config.toml
spec_augment = true
tokenizer = "word"
encoder_activation = "silu"
decoder_positions = "sincos"
decoder_cross_attention_every = 1
lr = 0.0011
magnitude_pruning = 0.5
lr_schedule = "linear"
weight_decay = 0.4
Rows from block 2 of the text decoder of a small audio captioner, named by matrix and row number. Rows with one number belong to one neuron. Each number is 500 + 25 x the weight over its row's rms, rounded and kept within 0 to 999. All counts start at 0. Numbers have three digits each.
After each neuron's rows are labels from the 100 texts, of 14976, where the neuron reaches its highest value: "fires on" is the input token at the peak. Only what is clearly more common there than usual is listed. The data: single notes of 20 synthesised instruments.
# fc1: MLP up (decoder.blocks.2.mlp.fc1.weight, 1024x256), inputs 0-127
# fc2: MLP down (decoder.blocks.2.mlp.fc2.weight, 256x1024, transposed), outputs 0-127

fc1.11:500500451500500500444512500500518500457500500497515502480500496547495500500500515500500500498545500500572500416500473500500514500500500548500498501480500500483488500499500500500500500444553427500503500500500500516500498496522500478475500500507500502489492509500503498554500500493500500500500494500479500468500470423538500550500500477500500488500500500500500500564569476490500533500500
fc2.11:500572531500466500517507473500498527500500500548500500526500500500433497511473500500461506505500453453500500500558500500506528469530480500500500500471514507500483500500500528500440542431506431480500495518500500500411500437500492500493500500520500500500499424500500476500500500500558526488500500486499484500500521500491500496445458570429516500521510500500500500528500500475447514500500
fires on: "saw"; "reverberant"

fc1.663:497522500500500500500500500457556474453523474454500441536500459500500500500500500469500500483508509500500500560500500500489522414495511500500500500500504461500500536500480500477500500516472500480500500500500500500556482506500518487500465500480500500463436500500410489500426443506500462548406500500522502500500500500500500500459521500500456500500500500497500500500455500500500514540537
fc2.663:500500500440496500554533500500500500500500500506471512493461500500500500515500500465500469500495574465500514500500444500465500496500502500500500536503500445460500500532500510500500490540500500516500500503503500500475528427500500500500500577500450500488577500459500500500500532505475500473507533484500500500500500514492559500500500522500500500492470486515500494500500500476535499500500
fires on: "bowed"; "plucked"

fc1.556:544492454500516522470481462557500488500500459557500500501500515444539500500500500500515431518500488425483519500446500500463493500500500500476517544500500500527500500500500505500563500558522542500500527447408512587500514500500500500516500500506500500500500500500475523500500547500576454474500500500500500500500529500500500512500500500480500448500537500500498519504500500489485532500409
fc2.556:500568500467500500495459470500500500500500500500500500500482550500500430500500515500555500500463466518500591500500534500500500510468505500500500500500500502500468500500500500500500500456500487500500500500500487538500573570500500500500449500500500480500448500500500531500500500500500500494450499500500492488500500500515500500445487500500439477501500443500500514500500471500500481500497
fires on: "piano"; "string"; "organ"; "section"

fc1.162:500477500500523500460500525500480509524463484453425500459500476500491530500546500486500489500500523466455500500467500500547518500494511500500500500537500484553500500500460514538500500500560500500500541500500536500457532479483500551449500500500483500500500546500467486484550500539499465500476500484464500528500472500500500502500500461500500500484500500518476500472425500500500497500540
fc2.162:504537500428547500447500471492500500500500482500500500500500500500557513500500495500500439469420500500469497526494500500466500514471563500435500500515500488412500500500519500459500462500500500500500500464431520504500500500513533500500500486500500500453500500469492500500500481526488500469500569486511500500539451489456500500500523500543482522473500478500500500500511500500562500512489
fires on: "flute"; "piano"; "saxophone"; "harpsichord"

fc1.614:500474500533500500525500561500529479466509501458500500500500527500500500520500516580510471510546496541500455499497467500519519568507492552500500504521500447530500500463500482464500500500434470512495537494476500500558484506500500523420500500531503465500500471500548523539453500437470500500454500546500500500484496491500463500500500464500514486500457500512500462500535451500472512500495
fc2.614:472520558491500576500464463500444500554495494500500500500545500500530500489500514507500500486503500500474500500555500500593465500500500500542512500500496500489500500471444500604470500500500500500500500564500442502512500500495500500500500500411500454475500500500500514540500499487500500531460500485469500539500504500500500500500401500500500462500500500488514500500500500500503500500524
fires on: "mains"

fc1.502:454500497500500500500500538463463460518500500516455495500462538550500516510500500471500535500487538500455445529546487472487465500486500535487455500538439500476500500500467483500500500500477479553525499500475481474500500485467522437500467500500487500500500500500490500472520468500500500504500500531495500548506500505500504493495541508494500534500505500476576500500500535502496564538500
fc2.502:460500531502555500461476500458531500500500478500500500500498524519500498500457500460500552500449500500436476500440500533500470469500505500500487500500500540500459500500451483439500468500500500500500500500500530500555458501500444500500500557500520500520550500500488529500500464450494473500426525545500504500500488544482500500500534433552524500509500530523570500477529500500500547491547
fires on: "a"

fc1.738:500500444500500526500532496532544500473509531500521562500538512500433517500500500500450502515500482500500500423500513498491500539501500500500500480493500539515531500511563523527500544423500428500500500454531531571500500500521500519500500493500500486528500500543521500527500500500538500500500500504489500500500500436500500537516500510500500500500507500500500500508500500500464500500500
fc2.738:500548500495500500500500480524493493457497500525503487500481500500507500484461487500479500500500500500550500500500503500539564464515500520500500500483508500577500500477468577500440500500500477500495500534500461484489500500500500461459500500530500500500518490510503500500456500517556548560537443500500500466500513500500500503500488555462555500500500441500501500500500500500500472500492
fires on: "sine"

fc1.280:500500542511500500500496500500500500500527500500482414512459500500458500500528496428500500500500523500469499500500500537489486500444500500500540510500500500492495500501530557500500500500462500500500500500500500552500421499500500500500500500547483459528530490500515500534500559531527500501563500500500500500427500500440500500500500512500500530551500498500500493500500539488491500533500
fc2.280:500536500527484560500465500500520500494479489499500500500517500500500546500500509487502500478521500525493500512500458500578502444566500500500413500500507500500500501482500537519500474500450500498500500500519435482500462454516500463500500487546500500500500461503509500525500500500500575539467500500500487473493500525500453498500452500458500504509500500500506500500500500500500538500538
fires on: "<end>"

fc1.128:497500500523488500500500500546555536490500482520500482500500469500533482525500538533495528500500500500500438437481538500456500500500500509500500500491487470500500500500560473500437500500500500500500535499528500557500500507549500488527559500500522500500500472490500484572500495500500500500500565508500500456488537500494538521500536531500500500500500500500500500516500500539492500536500
fc2.128:495500487500559500500459446521500494512500532500485500500491500500531500500496500500494500500500453481515556500500509486500474500479500500424500500509500500532500492458440518579500500500500516500498500495500500500500500521459496500469500500444500517500500495453500500500500477523500474546502500500500500488557484484510500474539494492500559452512506500458511500499514515500500500462500
fires on: "saw"; "#"

fc1.133:500500495500542508549500574521476463500500500453457500447500500500500515500525500516463498517500500500500425500500475433542499500500496548518500500500496500500500500500515500500526500560489493500500500593500500500500507512500500500500500457500496521500500458500500500485500491500474500493463500480500442556500500493508500527500543500518500500500500500500515466467435471500500500518500
fc2.133:500568602500500440462500484423500455500500500490477441500500539570526500500526500500558485500500500500448500511500490510500500500500500534500500500514500500445463500560500427500500446555500500500482517476461500500538467500476512474500441500500500514500499500500500500500500500500472500487517573513500500500485500569500500454500508500543514519500500500500500477500500500500536517512510
fires on: "bowed"; ","

fc1.666:500513524500500500500500500466435508504500500496413474500500500486500500451500500458464495500482500464487500521500485500500500454500469500490442500518500483520500500522500482500480518500520546484474592550500500500500567453485500521497521500461500529500463460500500469470556455500500500498516450501485500475500476500495500473474443477533500500487500456511500538500500500527500481500500
fc2.666:500499459500504500485500500500500450533505500500500479500500511500500515521500500500509443468505500500481510500469500500424486500500500481500500500500500444451550513500516500487589491500531500477465535452464589500500502533500545519500480500500500502500500509500500500455463484500500462500500500517514500509503432515500518507500500431508500500500484500515504499500500500433500516554464
fires on: "muffled"; "bowed"; "plucked"

fc1.136:500523524500500448490500500500450477500500504500434503525500500500500467508500503500500454497472500516500500500470502545522500455511500500447500535500500500528500550470471479504518461565500555500500544500500514500500500495472500500467452500464496500432500530500431463500499461500500500500500531510500542473513465536500462500500484500533501496500500500526500539500432462500554500500500
fc2.136:518448500458497500500465500500500500532500500500542500499506500476500531528500500467500500480500500500508524500471548500446474514500533446500555500547500471448530500533516500500570500505500516475500527466500549494538524524500518521500500516468475537500500532480500500465500500469471500497500500500500500525505488500500500500490500451500500500472501500500481500491505500443538500517500
fires on: "muffled"

fc1.511:500500559500483520576500500458469545500500449500500500500500500473500507429500500437500547465500500491500498582500500500487473469500494500562466500473500458500500500478445500500500500495438500497500522500500462500500500500500510504503500500549500500531496455483468500479500500524535518463500487515488513500492500512461500500492500504500444544511550490500557534474462500491537494554500
fc2.511:489506437500500515454500552484487500532483503500496500500500522498520536476500500440497519444500500500468500478478500500509450500500546500500500492500500482500500500500463510500500429500500506500450512448473535500500500483500472503500500500553500500482529500443461512500500500500500497500475500500541551500492470543492478500500500419500530500500500480500495433433521500499500500500539
fires on: "<end>"; "clipped"

fc1.624:544500500500500460500500500566500500491500516479500500525500502500500500500548500500500468500452529500500500500562494556555500500538500471484520569482564500516500481500500500427461500500502548500517500553468426500455508500500500524500505500500549500447523527500476500527500500489500567580468500500489500500523500506500500500502410500487500500500529495488500574500500485571500500486500
fc2.624:500453500500498488500500500498497500537500516450528489500500475500500518491499500500500471523500525534500500514500525478471485531473500500500500500500467500500500496500553478500539459500486500500500500477500500500520558519498500527535507500454500500458500541481500492500500521500455475473500546475500508519533515500500510500500536462528500556500468463535451505490468500459543500500467
fires on: "hum"; "noise"

fc1.438:500500496500471500500500462500500500500500482471471474500500500530542500489485508500500489461500508500500500514500491541542500474500500500500486500465500498522477521500444505500500466538500530500497500500500500437487532500481500500470500500445500502423509500465452500487500477513500535559497519500494500481537500531504500500500500520500518496509500500515525554487500500531500462500526
fc2.438:500436481451494500500478527481514489500500510500550500500500462475500524523500464454500500500500500500500500500485526500466475500468511450469563535532500465468500500544514500500565467500468534481498500473500533500534522500500500533512500515479500500467515520500500480500477500500459500500516500500500500500486475500500500493500517459531500520500500485520456493500473490444518500534468
fires on: "muffled"; "6"; "bowed"

fc1.415:500500504500557500500506547585500500467500500461500487500500493500470500533503500500500502489500529500500512524510500500500500500510500500486415500507500526577500500449500530530495500500548447508485568500500500443500500453500500489518523500500547500500443500487501500588500486500492490491447440476500480500535500405500469524458527462500476500500482500500500442549524500500500500467544
fc2.415:500500500435523500500500451500500500500467500523500478500389500500500499488500405500526500500500500454572500491500499500495500500448500500461500500512500547467448500500500487570500500536500500500540500451493486478500500500518548500500500429500500500473500529500525500500416500500513500485570490479500500500500500500500500506500500597500555458519500441500465500537500500500400500500500
fires on: "mains"

fc1.336:496500500494533500522500542502483500463500500500461464529565481500467500557500472500500500440500500500481399527540500441500482511500500500500500500505500500510493500500520500518500549500500500500500540500532500500543500450507500500508556500539476520569500500500462500500500500500486500446500500503487500524500485500500500500500500495500457547432500500500500500500500500510485551598500
fc2.336:467542500500547500462435500514500502500501500500463500500535500500531512500469500482500500450500500500492500506500470500589500452500508516466500510500500500448500499462500500500500445473490500500500506500500500453515487483500500458500473501489500500521500502477467515500500448500538500500426535500500523491500437548459500500500500500500500491500500500500513500506500500500500500530500
fires on: "with"

fc1.126:500500500500500500500500501500497500500468500500492500507505523509468500500529550500478500500500500500513500479588520490500505500503500500507440500495500500500500420466500530546432519436534437500537500500500500518500500487548463457500500509500500478543492451500500486561515519500523536499480462522500474500500501445500469546500500500464485500495500500500501444518548517544500500485508
fc2.126:500500497425446451500427500498500482500490500500500541500452500447500500500500439500500575521514500500597592500500500500503505480500463455500519572493481500516452500492445555560500480500500500500500500528500487505500521458500502500500461500500500500483484500500500455500500512500540536562500500556500500434500500500500500475489500578500522500500472474500476540500500524500500450500468
fires on: "mains"; "pink"; "white"

fc1.533:500512500469500500500441462500437485502486487500486500541496500500500520500511512470500500500468500500500574523558506529545549500511453492500500500500500500500500500486449551518500485500500500500535500500500450500500527500500466500532484549465548507500500520500490547507520474500523558549465500500500500461550469500498440464500500515500527500500515500500517542481500500552500467488500
fc2.533:487434500423498476500500502500537483500500486471553471508464487473500500517513500435507500540500500520519515511500510500497494523482483442477554500500473484500500534500500525500543449554500500500500500500501542445515546473509495522479489536485498508462527532503552500497500500524500500509500526500505500500500478500467500500500500462522500565508460489521455522478469493441500452500446
fires on: ","

fc1.552:537528521500516500484500500522500521500500472442455500500507538501500456478488500500500500474500500517446508500500496500545502500471500500500471500481500500500484530500446464500500480542511438500519558500500515500506538500540500500500449458480500508442456500464440500490500471500478482491500517500480500500500533500513486497500500500500454500456459500544555474526500455500539557552500
fc2.552:500487500500500500511500497500500506548497510500500500505500500552545500451500489481514500500473500500500500500500500481498500500480500494500500556494500456500500492502459429516500500500504500475500500500500500474500607500473486533526462500500500532412500500445500565459500500494500490487417500509465509524547500500500500500500500452500478500476509500500523500500500500500568500483543
fires on: "bowed"; "in"

fc1.514:516438523500489500486500530500501500500500500500524540500558535469500527557500500481500500500492532500500500515548519500500500500539519500540517500500500516500500451497500559475462583500488500533500500500500500500500500500500500497500564510500520519544566495547500491560514536497500500500453500532472475500471500500492500500500500500500501500465545550500481500500532487500490500527500
fc2.514:492500483500500500500500500454465500463516497500500500500500476449500543538442500484500539500485500500500540560500503470500500487479500478510500511490503500484500488500500532549500455519352513500500500500520435500500489500500500500500520512481551528500548485500500485500500500486500500500468500500500500491480495536500523459471500500541554500500500459486473500500478502500505500540530
fires on: "with"

fc1.84:546487494543500500490500533500500500500500500470500500500500524500495476500500518526503407500557483500500499449443514500500500500548500500508532484540511500481559504500500500465539500500522586500500543500500545535500496511500569500528533504506442471500500500500472523500514466500500445467487500500500500500531455500500500500454500448500473500479500500500506500523541500466500500500500
fc2.84:519501500486528560500486500500500500500500500500481500500558509500500437500500510500504428500493465500474510500514500519529500500500500500500473500500495500505526500474500500500500500478583500500477509500500500500500500500480500500500500500440493500500471500548500500562500479528543500500441508500465500500500500500500527500427500500500460427517500525528522558572500466500500500500500
fires on: "piano"; "guitar"; "section"; "clarinet"

fc1.436:500500519500514500518508500500500500500498500481500463500500489461500462500500500498500500500500500500517508494489500421500472500500534500500500500500514500518500500487500488500502539500527465500500500488533516494500501500536490500500500500515500500481481500500500519500500500500468500477500507461500464500500528427527500500357502500500500496500517515444500449500500500500474553485500
fc2.436:500500500470500494500526500460500546500502512539500498500500500500500500496500422500464475481482500500500509500500500500503500500500564500524500500500500500500497500533500563500500500508460459500497511500500521460500500500467534500500574466538500500500500500500500500500475500517500500450519500425500500500500516500500579483426500528429500424492500500500475500500487500500500500483500
fires on: "saw"

fc1.237:555500500500500479472453500472500500500500500500500485500500517500543500500500500492528466469489500500524500461451500500460500454500464516501512500529500500470529500500500461472562518500500585481453500500452519500500531500500539550500500500500500500500500500468500500467500432500444500500500513500500548500500445500458488500460446500546471474500486476551500517500500500500521474500500
fc2.237:542459460500500500501508500500500500539500500508539500500540500460500526520500512500500401500490500500506500465471500529458500500500561415500551500500536500482561500500533500502571500514568507500449522446471569500500500500500500517500536502500436500500470500500502500500522470500494500500528531475468522541500469499480500492476532430500500483500462500500472500487500500500509463500500
fires on: "flute"; "section"; "string"

fc1.227:500547541542492500515500500500500529508534500500500500500500500500500500500559500535521460463453472519554500500500467598529527500546500500500500554550502431501531517492461496391468500482530500531420499500500500500500502500500500500500500519508500438500500494559559493500500464493500527495502500528471500506507547500500519471500500500500500500500500500520450550500500500500501500500500
fc2.227:500458509500505500500500500534500515500490545500500500500500476500508506477500500500500500495540520500500500500500541500490500537489500500463500500500500501457500469490535500500510500524500540500500500516500514500509571568471487557500500500500523500500500553500522532448500491500433500468446500500500500541538528500500500500500497481500480500500475500500491500500500500500500500467505
fires on: "hum"; "noise"; "#"

fc1.423:500498500535500500482500500500500466500502532500515522500500506500500494500500500464541481500500471500500515426452500534500500500500464489464512500500500465500525541500535459458500500481591566513465550500500500547500500521500548524500500501500454459545477500500489555500500498500500435504539533500500500481500444525500505500500482500500500500500500500559500469500553500500500500500500
fc2.423:500500500500500557500500502583501459546452452500500500513579437500494530500500500500500429469500500528500476462500500522500529507527568500500500500537500536500500483465500474500500500500500500500433500500500537500478500500462526500477500473500459531481480519500457473500556500519500500516500467500445500524500467500500500500496530452454468500497530500468500500500500500504535521463500
fires on: "flute"; "string"; "saxophone"; "marimba"

fc1.262:500491500500500500500489529500512500525501453500500500490471500521542500500481500500500500523482493483467500440459463519500500500541500484500535487468461503500538588487500500500500487520500500500500500500500545507489487546520553483500500500512500466500500577472495519500495500568500449445544564500477576509500500500500466437474474483500483498500477500500500500473528500500460466500447
fc2.262:537489500500500566487500500500500500500500500500535500469551500469536457517555569500500442500500466500507500472500500500500500500532537500500481449523500500500500500500500514500500500443612500500500500500500518583500500542500500500500500500489500500448480500500491508516578500479532500546500500494500500500535500500500500500427500447500448500456500500500500535500500500500500466378500
fires on: "flute"; "saxophone"; "harpsichord"; "marimba"

fc1.276:500500500500559552492500500500538549472500500429472500546500500477500464500471500539500500444500545500514444518500500500500483500500533564500500500445500500500500437471500500514500500500468454541500500500500500500500500479490431470466537457514500527523518500500489487541507500500500500500450500519495515528500534500500480538502527500499479516440500500474537500543521500500500500500500
fc2.276:500515468500572500500500500500500500532500500484500508567500500500534476500500500531510500500474500506529500527500500500549500500500500500500500527500476500404500470500469500500405466500473500500564500500500500452500500500515435480500500500500552507500468500500500500500554462500500500500429500500465500500540500500444500478432500529500500500500500500479500500500500500552500517500552
fires on: "saw"; "-"

fc1.318:500500484536500559500500500500540500473560500546553500500500500443449536500500500500517543500510500526552500500500479500500476500500505481530500500472500500449558453500570540500492500467500500497500500500500500571500452516522500500545500558541449500500500461530579497500446550500500557473500500500500500500439500505478500500487507500500511500529447520500482491500534500508500500537500
fc2.318:500534500490500540507500500505485514463500493500501500552505479500500524500411485500500570472500500500500500525529488496558500478500441500500500500458500522546460480491456545535454481500448500505520453532511450472521500468500500500500488500528544489491529481500490472500473500500538552500500445541500500483489517500500500500500500534492500501500525500490500500500539500545472536500528
fires on: "with"

fc1.79:467500500500544466492517500500500478520470500500465462482460500586500483500500464518536500503500488465500430500500500500500498500500528537500500500500460515500454538500500477500472500500474479549515497500500485495502500500479500439446454500513498500500497500458513564500509469500488500500508510500500508500486463500500500506500500510500528500500516505500561436514500500492491550492504
fc2.79:500500528500555500500508500500512500500500483499500500511500500569500500500500445463500500500500525500443475500500500500500500500457542500500481471525428500500500500500500500500500500500508500500500500500500525500528504500500500500500500500500500544500500500500500557483500500500500457482500500500471500579500500500497500515500539476500500500513500500473500427520500533529500560500500
fires on: "a"

fc1.15:500500500519500478500464491483465524500489479436454452500500500500536500471458500496513477484500515500500500500434516540500500451505500500471506500538539467505500558469444463500500464500520500495477559491500517500500500492478500534500500507495483500460472500500430500500500449500500494500518506500473556500500475541469453468500500500500468500500500499513500500500500443500541484500511
fc2.15:513488457500498515500483534480500466543500500500545500500510521500517520500500496475504450471500500500491500468500500500423473500513500444480545512500500500455535514500500499500580482497532500468470530435452575511500500517500500513527496507500461500500507500463509500454500482500500500488522549506500512496497500500500500500500500500513500500500500500522477500500500482417529500518500
fires on: "muffled"

fc1.473:500500530500500500500500471518482500474500507500539500500500500500551560500533521500563500500500496500500485526500490500559500500507500446500466541500500500526500480497500580500482518514514500458500500473455500454505545497500463563547500568500500498437500500540502500537508538500500569500482500500479414502500500500500500500549498500551500500500500500500480552401451500500500500491510
fc2.473:517429500432509500500506489524500500491500509497500452500450476469483500500500460500500489526500500500500512534500500500500472500500500442465567500500500500500474500468543523500500500575500524500520501509500500451500525503500500518500500500500500500454515500500500499500500500538446500500496500500497500500500511500500500500519534500500531551500500500500445500470449519500500448500500
fires on: ","

fc1.134:545498500501500480495515514485498500500508500514500500444483484500534500502537500492503470500506463470506500500441476500487500484500500500500558500512500500478500523540531494477559559523500500500475526545465528501505500500471542538519531500461502500478500558500508500476526500500481436465500500440469500500500501500479536500500500463500500474510500500542461500500477465469500476464460
fc2.134:535500500451500516498500500500470462500471500492500500484530503419520487513567500473500452482500500461535474468486482549500518500500546482500539486500531521476521500472500486500500500533578500514500523500500535533491485500490538500500561453478468500500478542499452500524591467479512500536484500500453500544517465500500500500500500454508500500500474500500500500533500500521500459448500
fires on: "flute"; "piano"

fc1.523:500504498500500497516495500519500500463531500500431500500500512500500500494500495500500434500489514500518424493500500500500500471528500500500500500475500500500500500398469500500500480560526500519500610500585500500500500472500500500500491500500525504500500500500441455497500500530478540500443500500450502510559500534453500489445503531500500535500500500497570509500500500556524500500500
fc2.523:500500557500543500500500552453550500562500517490503489484544450491500500500500495495500431500500500500451477465421500460464500470500564492480546500500475484455526500523500470476568473500461500476483548421487500500500483486487500514559457525500500500547512500500496508467447454500500454500500508500500500519500500500500500492493550466492516500442488500503491500500500489500500500500500
fires on: "with"; "electric"; "6"

fc1.160:544500540500521500512514500500492568555540518482500500453500501461519472492500541500503500478500500490500500500500500518500486500552535511500500500500492500500500500500500456500500500555500500447468541515485558500500500500500537520516500500489500496439500500500487500486540500500500500456500500500500520500493546500480517500500467500500500500502501500534500500500479435456534513500449
fc2.160:533500500482499487522500485534500500500500500451500500525505500500500419500580500500516475500514490500500567484500500505500500500500500532477481500500500472493465500456500500500447525500561500500500500500451500542500586544500500527500500447500500500500440520500554503500500500466500509522500477507500500533500500423525505500500466500500500446500500504500500547500540459532482501454500
fires on: "piano"; "guitar"

fc1.391:500453462474536500500556500500500553509500500500500511500515501532469562500499511500500500500500493500500500468500500432499500500534513500483500514500500542500494505500540500510482500530514513525524500586516500470454500477500500470500589461497500515534534500500500512500500500500481475500500468480487538519477500500554500572500500500424495500500500539500489450500500500500504500473524
fc2.391:500563500535500454458500464500500500500503500556492480500500500533500500500480488500500503504473447494552508492494540500500500451500500540500500500500500500509473500500500500461458469500500500535500500478500500450500423500500500470504469495446500500500554495500460500489481493500500486500545500476516500446474471500499490500500531525500500497500500458479508500502500500500500500517500
fires on: "sine"

fc1.604:531501500500500500500500500510459500517500500440500500525500500500519500500500500524500500478478500487500525500456530500500500461500476479436492500530500544485500570488500497514500500500549578479475500469500524500500500500452500546500500500463500500462500534470500470469500416500477500499500490481462565500485446500464500500473463458565500500500481476527493544500500462500500476486512
fc2.604:522500500472500500482500545479500472533500500502565500500499500459519500528500517486481439483517500486500500500477516515436488522500548443481500500544527470448557500500560500471574500500527500500471533470455537500535500527500542514535500521500472537500500522493488500500500500500482477468500500487500500502500467500485500500500500465507500547500482500500453497500498473438519500536458
fires on: "muffled"; "g3"; "d4"

fc1.235:500499500479500500482484500503411500500456500438500482500500500536500500537480552500522500500549535500500500500549522500500511495500500500500500500500500500547469500500432502500411500467564500475500500552508500500528550500525472500502452529531548512500500467464475528514500500535511500508500448500487528453500462417565500554500447473500498499460500472500535500557516516500494500500500
fc2.235:500500500445533500500482500500500483573491488507533480510500500500500465500539440450500500526465536500500500500516500500481500509458547500500500500500442500453470500500500488516537480500510478479500521421456500500500545500522500472500500500500500509500500500486526500474500500500500454500500532488500500500500447500500525528522500484500521500475455500531500491500500500500500488500453
fires on: ","; "<end>"; "reverberant"

fc1.704:515511500500500500500412462503500500500490500437500500500463476500535483500500500477500500470500527539500517500500506500554500500483500500500470500466500516500470500500441500500500446500500500481500500500481500500500500500500482528462446500427548500446493500457500500500500500500500500548500500603500500468500487500500500456500461500557500498500500500500497500500500472500586458500549
fc2.704:500434489444513500500500500500515510525501505500539463500500500500503510492521463451500500510500559500500516518505529487486500512473511459461500539500465466500500500500500500502500462500500518494500511500500500456516538500500500500500500521478493538438521522480528500479500500518500500500500522500500500513500478500482500500521500500528545561500499475519463510500450494434500465500500
fires on: ","; "6"; "room"

fc1.507:536433463500545500500543553560450500500500549500500500456478500432485500497500500563500500500567538451500520500533469500500462565500500500487500480500500500559500500450556500500500500500500455500544572538500500500508500500500500484512565500506511514500500500495517463500549500500500480500500500470467520500501483429520551559494500500433468547500507500483487500500500504500500530500500
fc2.507:507561479500500500500500468465500498500500534500477500500470536531473486478500500500528500491500435500500503500500500500485500482492500554424500504523500500500500500515500500500461500503500500500500499500517511500447448500500516469500500452500500500500500501484485500500477500487524500528500500502500500500526500500514502500500492500500500500530481500500500483547543556500500500478514
fires on: "sine"

fc1.731:500487552503464500522509528500500525436541467509537500489500534432500500516484500455526500500509500500526541500500498500500539500544466500575464462439572465504500500500500500473500500500500500500500500500529502500500499501500500559500541560555499470500500470500475510552500549485500546500500480529500500500500554490480500500485500527500450500523500478493486489498495469529500490500500
fc2.731:500500500455500483500500512490500497500483520500500500518500500500500543510500445467500521500500588500500500529487500500525500500500570450498500500500500552500500500500500539503480500555397500500500500500500500449473508500458500500451526483500500567500558514468500477500491500492500500500500500474500500494500500557500533454500510500500500500500500500484500500500460557500512500500487
fires on: "mains"; "string"

fc1.278:500500531500535500500534537529560500496500504460498500500500500500500500549537500500500500500500500521500439500466476523511500500500500500500579500500454500500500541500561500445502528618500505500500551506500500500500500500500540507500474500500459500476457500500486500542500487500500500442495545439447527500460500500503592500500500443500500478500451500498478500505500501477500501523412
fc2.278:507522500500550500500500434500498500500495487474500500551500497500500500460556500500577468500500500540500500466508500500555500500500555500500500500500500500453463445440502469500500479500500500503461479528500503500500500500500523502488500500500500549493497500500500500500590470484516500533435528523483500540500500500500500500500500500500500500493510471491493500500500479500500517500500
fires on: "flute"; "guitar"; "piano"; "section"

fc1.764:506533500500500456500468500513467500525500500500500500514500452500540483451500500515506448474500482500500500505482500522527542500524500500490486529480508463500498561457452500500500500500500546500504500500500460500488500500500500500500444530500500500427468500458427500494500500500500500500471522500458527500551500549527458500482500483500513500500500500500500549510500500531500500486500
fc2.764:503449500500500487500500536490500500531500500476528500500492485500500500500500500500500481500500558530486500500500542471447473525500500500478555545522483467500518511550500500500500500500458500500500500500500531500539549519498500536530500500460500523464500524500543500455486500500435490479500500478478500529500499512500525507520515464525500500474500500514471506500450491432500500500475
fires on: "muffled"

fc1.705:500472427500548500500500500574500500503504487519500500482500500461500476500498561500500500500500500500515477500503504500500506500491510500483520500500500526500547500439500500500500500473500461520519565500534500500500451500500500500473500500500500503500500500500455495571500500500472500500487467500500500475500500500517500500433500500407469545500472488500500500568500465500500523500500
fc2.705:500565500500500466500500401500500500500500540547474500500476510574516500446500500500538500500427500500533500500553500501500500472500500500500500533500445510455500500500501500500500500501500500502513530500494544479500460500500486500535476500500500500500500500459500496500500500516538467500500500515500500500500500500500500500444500514500500500500486401500500500500500566500489488500500
fires on: "sine"

fc1.441:500503500500518500533464500547500500522500500500500471455485521500531482500500498467497500479500500492500500511500506500500500410480500532500500539522500466558500500424424500500500500500540500495500509496487500466500526500500522522500500500461500500500500456481500500500500500514490542500475500512500422500535500533500500540500500500500430500500500500500500500501420453500541490500509
fc2.441:500467500500530500518500501487482500527500500453505500500500500500500500500540500474511460501500505529453493500508500487500500500500500475500556548495456438500517500500500500500500440500500528458508500500500500494526582560509496521543500511500500500425500500500500549500500500519500500475500500500500500500515500500500500500500490500539500500474500500500500500500477487428559500490494
fires on: "bowed"; "plucked"

fc1.447:500456521500500500513500500533427517548500467500500507500533505567512500500500476500487545500450500478500537553500533481468500455500504517484412509536500489482500517500500500500503495500500497492500456489502500455500500449481500500487500500500500536449500500474500500500500500483500525500500493500500425500500500519500500500486476482500500499500551444500500533500500500500500500500500
fc2.447:553494500500500500500512500492493480500533487500500500465487504500500500536500514442500428500483500500478500500500439499500436441529500489500554491520551459489591548520500489500500560531500531500435500500511579498500500500539500500500500531500454500498500500500500500458449500522500500500500518500509500500500500545500500500500500500472500500500468500508500500500500498461518500566499
fires on: ","; "bowed"